From a checkpoint of a small class-conditioned image flow-matching model: 32-pixel images, norm layernorm.
Rows from block 7 of a small class-conditioned image flow-matching model, named by matrix and row number. Rows with one number belong to one neuron. Each number is 128 + 24 x the weight over its row's rms, rounded and kept within 0 to 255. All counts start at 0. Numbers have three digits each.
After each neuron's rows are labels from the 100 images, of 14976 (inputs lightly noised), where the neuron reaches its highest value: "strongest on" is what is common among them. Only what is clearly more common there than usual is listed. The data: cartoon faces. In brackets: how many of the 100.
# fc1: MLP up (model.blocks.7.mlp.fc1.weight, 1536x384), inputs 288-335
# fc2: MLP down (model.blocks.7.mlp.fc2.weight, 384x1536, transposed), outputs 288-335

fc1.246:134125138126115132128122151132077130125120114125137123131107141089111090132123107131123128143120158107131112118141185142177148137115167145095156
fc2.246:099130130138143133121095129129175118100132103091146165111136117132139171130139130144137123110119146152105125132134112118149113109115137088144107
strongest on: purple hair (45)

fc1.523:131137148113151106129093122130134140106132100140139160111132134229108128153109140140109177125130102116107109155129144116123095104147118103169095
fc2.523:129128112133140154135130171129134110141096084145094090145136125116156105098144089094072149140170087148149125140125117125051153134118113109084162
strongest on: green hair (35)

fc1.704:137132165122133129127087157129108128168094179140150136181168101155111128097144066154152121114103112129152123146121145111088112149140145160107148
fc2.704:142150063113113143136106151093169111151166129137129149105119155130129137115136131158144171161139088113112123141123105107134102114157108133137121
strongest on: green hair (27); purple hair (25)

fc1.47:118099101119167102146112107130169140148142139159113110122120123122134144141122128128145108141112100126098123092085169148071102130119099117140108
fc2.47:122151153115163131052116110126097147169118104103077140162116111174147126090133116127148120127142129159156145117141076134169141136114134123158142
strongest on: surprised (68); orange face (38)

fc1.157:105095157103112120127099153155130133136137127130114121123142136139159119146130133163099124106127120161144159149139165154169111143115156127127148
fc2.157:115112142125074109139141087152132116154168099125136137165152148114126131144128135161093089144132165093108132134157160148114092105148108127149161
strongest on: laughing (84)

fc1.113:137143169126111132124120166120085105136112108179139191155120119145127145128140117111096099135112120094131137129108143157087118138144102125104165
fc2.113:092126100115125125121147150130146168115192079079066116125108130116122124073134151128088147141130108134081124119110093161120145113091111137146105
strongest on: beard (49)

fc1.120:102076082123092129141124119119108115112146134124092130111145105146129147115120119108144137071106135160105146155146147089107159103116135133101139
fc2.120:134135184129100139163163167096133123133132159151134098135178165125105171167147119122150077144145145087130141122138100170141109138153135133132110
strongest on: beard (49); moustache (40); spiky hair (32)

fc1.104:089110133113109113089143125118127103146107111144170149138157150129117087086093093111128145159147026113122107112111122139171137145159148135159136
fc2.104:135194139152139126113145094103133136132126151115101107115121130132112110058131099109119125148152187150113137082075165086123137136119142134132118
strongest on: surprised (86)

fc1.607:121109116092090132115123167191104150106078146144120132151087124148142115089157122115111072126116147124121116120152114159076121147108113161094143
fc2.607:074111099154071163120135132117143131121167178099162125131130123123155140145148122078138123126133141139116101144096166145124138134144132150125129
strongest on: looking right (84); glasses (57); blue face (34)

fc1.572:134121114135140146134108156156138187119146109141129126092116128127108105077146192113172100098162098130159150085136138151140123171180066159141127
fc2.572:137148078123118127114159139121140120103100153108134110144164153107113089118151150111170154132130137110159168158101118126143138118074077118110148
strongest on: surprised (60)

fc1.28:124120148105132134110114147109101101123105121125095128159095118085136142102151139141156118136087121161124134137109128120153098118153130120096101
fc2.28:138127125140113133077124121139073104132105104122141130096122123149150159136148118126151120148108128101091115118148163129127105153119115119097125
strongest on: laughing (58); glasses (50)

fc1.140:066154161141138095140137110106123110120163115116170118155150147135139115163118116136147116146140136115149128156096125154121154165119133144156137
fc2.140:125138112101097127123154170128140139151069120142100137096115116137104159105105124121087110121165145104095134142125156170120117097110140186142120
strongest on: curly hair (44)

fc1.438:106104138103143102111127130114133089082126131118111108089121141173135139160119118071160147138119116100105124139113140105136140106102124116116159
fc2.438:162161169091076144150104095120121141167124127134119160173111136140123082096138116053132150102116127154148121131091124120125189102128141189124115
strongest on: spiky hair (35); a mohawk (28)

fc1.396:141081098125105115111120168141162152098147132111136099111109088148109106147122182146117139135128108103116146076110151126106166140148153137116132
fc2.396:142146164126091162196114128119127098120150114160162128133145135141143145159124116139099100112165132157130149106131074137123124124113126141132154
strongest on: looking right (68); surprised (36)

fc1.356:124118135143156135138123100106161115110128139121099121110121139177127186134120151140147153132093097117150175130134145145088091140129159135143098
fc2.356:140138123116189107105108100114100152151138132142142132127083137132136083089100124143101140117185125119115126115153131148128176127154140128156165
strongest on: green hair (50); spiky hair (40); teal hair (27)

fc1.508:142118136149120102148199126125122112108142113080115099138135147109142102150181149102113106068131132105100193129142125126133119119132140080110141
fc2.508:077135096148101132084084121166128081108137123162134130137091143133076103123111121119136163149119126144158093122148159194104155161139118121116109
strongest on: long hair (35)

fc1.331:163122150133093144103091125114114115103100198102120117124112126125095124156150110130123144121083149100094090112171143135131151095143115136133149
fc2.331:093139129130100140149139121111139128113152186123133136173098136136146112138144113145157128148168163140143107072170062072115104146164168120133101
strongest on: purple hair (25)

fc1.136:096111103116092152152096133180131143124068145130127110136110132118111107113148128093108155146131112116131138143141104110111079087135090104129133
fc2.136:142134130106106121153141128120132105109134152108138154142154089115103157060133127121110138172129121099139149155119126144167135151113124148133141
strongest on: beard (55); sunglasses (42)

fc1.485:150132167114103124122127142150155131127114117109142171103100157165112137136080139130132166132125071108142133189165131175128133133129145134084150
fc2.485:126115161148120125151131114112114120149135119133098118155135119111150095128100119103130160119120160144137114132140131128121086109133140118123142
strongest on: glasses (39)

fc1.663:088161092144068089156171107116080146159125127127125127118139141097150129106125138158133128141151113102098099155093136147176087100169129118121102
fc2.663:166131154108090154071098143114175122109094138166139103138129135126130148127100151141124112102143120177170122175102119134123159155131113122139142
strongest on: curly hair (45); spiky hair (32)

fc1.423:123109138130127150144105127149131131128123092164139131151106102144153109147099112153130127110101133145141134137130119144114104159121116120136103
fc2.423:162130096112088103123120168118132096124133126154112109131093179111123085123132115136098144117143114120158134176087163120105138101062099166113160
strongest on: looking right (65); sleepy (33)

fc1.119:094168147112137142094129088123097122135177106123152193146120131129166103163095148112166149121186117132154102154176140103099060106161118146123145
fc2.119:165111134108134123147156127118127138171131158138150109124108118141071096141136122099099097122101128102119149113162159116112180115189134173137128
strongest on: surprised (30); white hair (27)

fc1.309:089098156106113114088137129156149120125121165159161103125110107140114114080142142117132137172146122121133134126114127136125130136162098113131145
fc2.309:132135149119124115098153142148124117177120112123096095169093156117122131116142133117137161091135154122139120161102145102090118087145135128129106
strongest on: sunglasses (38); sleepy (31)

fc1.536:122161098102122139064153194134167149139124150152157103091123164099114091119111143105136148144129112133139141114106147161121126158171142147116128
fc2.536:178110099152124124086099145121121142124117108093091178165139125112132149116123150098148187142092128167144120153138151155106129158122143176133195
strongest on: glasses (44)

fc1.530:108121126110062159140100186147091180107138112148119111108098143133147165124153139143110133151136143134140142123126169131096144122119130091139125
fc2.530:162142157115086127164129133109151126090148113128148121142102125128082100106107119091113147113112152139162100164135122157115141144132137141133121
strongest on: laughing (33)

fc1.715:138103138139158130101163107162147100122101069159119161131128154139092124122092119160135109142095167158108111175152096163088111118155114128103129
fc2.715:120158138109105149156088105144111163093130127092097178136116146111181156127139139134186087119159133109125113154141120099148173110130117150083144
strongest on: sunglasses (35)

fc1.134:095172119086132106109103091111138122119112091113122140086124137087153163154138119102100133128114140113132125132113119150073132132137115106100143
fc2.134:123069154098122158149157115147126126154156120181131105133124122118111135163121120136121126121131141154152134160164128133106156098121139092106128
strongest on: beard (43)

fc1.200:159131153112117112108118146096089163109161165117095114117170114138129116133093129140123128154132102100092128156133133188143157126131133154105110
fc2.200:156151167136133100130109121135126133137143159136130105139153149113111161110137122112113152142155157125152115104148132115109133106128124134120194
strongest on: surprised (29)

fc1.111:092112111116132155116132150176150152121127136152110146132059123110145080120143129122133092098181149155152158099105144163125123092126096089132104
fc2.111:114138176113121102145164200151135129130126130068125147159156135116122212107109136127104127117113130116136108125139124147108113162137143087137153
strongest on: glasses (76); sleepy (31)

fc1.184:125136117168152127162170110126078127176144122123145153160154128081106101141104120137145159149124133103155112081122130117135097107141093157146130
fc2.184:128140149130155114128140111138160209117128144133144098132152105109149104122109118090126133118051130156142140111137114153148181078154114171134149
strongest on: curly hair (35)

fc1.514:180066190147115124112108096111122124167167106172130132158152103116110149112146098124156131168101130161119123100080123122146157112134110142135118
fc2.514:100180147113098093136147089093096152132113111140140093138076113148154108129142131113100154122151130119171100135131072122131116148133130138139089
strongest on: long hair (34)

fc1.341:167091123114136121136159186158168098150138078113107087130163144144101103148113119148138138130155130131128101118125145148129123116131117104122075
fc2.341:132169155076130134085107162153120144112094116126150163120143138122153120141151136144144161117136124107139148121134172106119125144117149150108095
strongest on: glasses (54); sunglasses (31)

fc1.265:144111099128059153133141107137102117118133193151071119142109123130165143151105109131104134098052155142164119158127107150153138145100094154075172
fc2.265:163156160139082110180149130127100093131102116118170122116114147106143143104112124161112126126131128141131109127133174117132124147126112139147147
strongest on: curly hair (39)

fc1.403:147122139139144123089137154122108103136120147104103111108162130120144107169100151114109126123122141105127180158125133099167106115125122113125097
fc2.403:134156099149128147169128174125136133157093138112146125130156096088109101135100135100121137097131139156131062205075116098099147128128129110120109
strongest on: surprised (33)

fc1.479:083157142126114133086123071143102171136103087131136157106118138124106100131146144153129164138134144093153127133156146130156157142126146119115175
fc2.479:114099131079107128100161111101099147107130119140158097143110117126139159129121126117112089083121130117062147110113120105127095152069119140166112
strongest on: sunglasses (81)

fc1.590:135100100101129169140170158148128112134147144157116131140130113122097117118147088157039125133156111147089123109112159128157135113145138118140106
fc2.590:125144135125092133145129161144136131098110097097122114105122120140182124170132126146073139137097123119170145141100124136167144117130107106111191
strongest on: sunglasses (43)

fc1.88:125123164109172183107120143130126147167150130118124088136139140139177129180121155109123140121162105149121155152165151105123142138154136143117149
fc2.88:057165119092143131099137149133133157107115132109127161118118081114090159219107144121107098143123125151097099123118107126128116127110132097136139
strongest on: surprised (56)

fc1.132:143121132121120144148121180156127134150127148134094138069118119131125134095143136147155167157121118124143120150186110112120153121104120151117100
fc2.132:118143126150162111143150170125141142122171170119170119137124093141128135123124111119132087132129135130100160105177137156128109121147145142097130
strongest on: looking right (66); earrings (44)

fc1.63:113139155174147130120163106133125071160133147124125165158129124128135079142118133152140122127099111136128133115159161103150111133136144147109107
fc2.63:097147074101145123114104116184136133152100111159124140125143173165098132139109124151159155130123130122120151096105178116156115141139141091110158
strongest on: curly hair (43); a bun (29)

fc1.89:127148119133114154121159157111116187124134097109134154174099106087134079158106112162114105126146137132148074106120151131120111124112088110140153
fc2.89:108107145130118103159088140106136080110130066119113094105112128127119156139134147156126093120119147114084161113120161122130165143120123126132120
strongest on: laughing (59); orange face (33)

fc1.464:171108081117153072115146181117138161106108123094160146129128130144098124164117136151140146156155124135163114149133124104074090139085118124112147
fc2.464:081150202140121164159111152105143150153140133130098103134133132114140125148113131152084108117099120066096127147146128080119179108132130085134142
strongest on: long hair (36)

fc1.5:105124122126150127120162091138088126143153194144107164119122136118124116150118130110151107156126130125108140118123124116176155106116145107114152
fc2.5:175131133151154118152101085141152085180170176092151143132154125150099137127131158120170146085139131137164129129130151107105116130207140114123128
strongest on: spiky hair (32)

fc1.24:168130105123110130140203123128148157135147090109131127160146130147118107133102117121115107138159121145167079110155153098096130107119084138146129
fc2.24:118155162096088110103055131128108140118095098125148092109123081160133154120123123132086114122114118136149141140153119123105157135176098157128122
strongest on: beard (72); yellow hair (43)

fc1.274:121123164151113145128145110162130098116166145122144134086098095154176123135073137140117114123097177139142137135142176143127134081142108131081140
fc2.274:127124128163099133133144096147136129143074146128116172124118146096067131145149144129110160126134150105128119134131132126095129173159149139131127
strongest on: green hair (34); purple hair (25)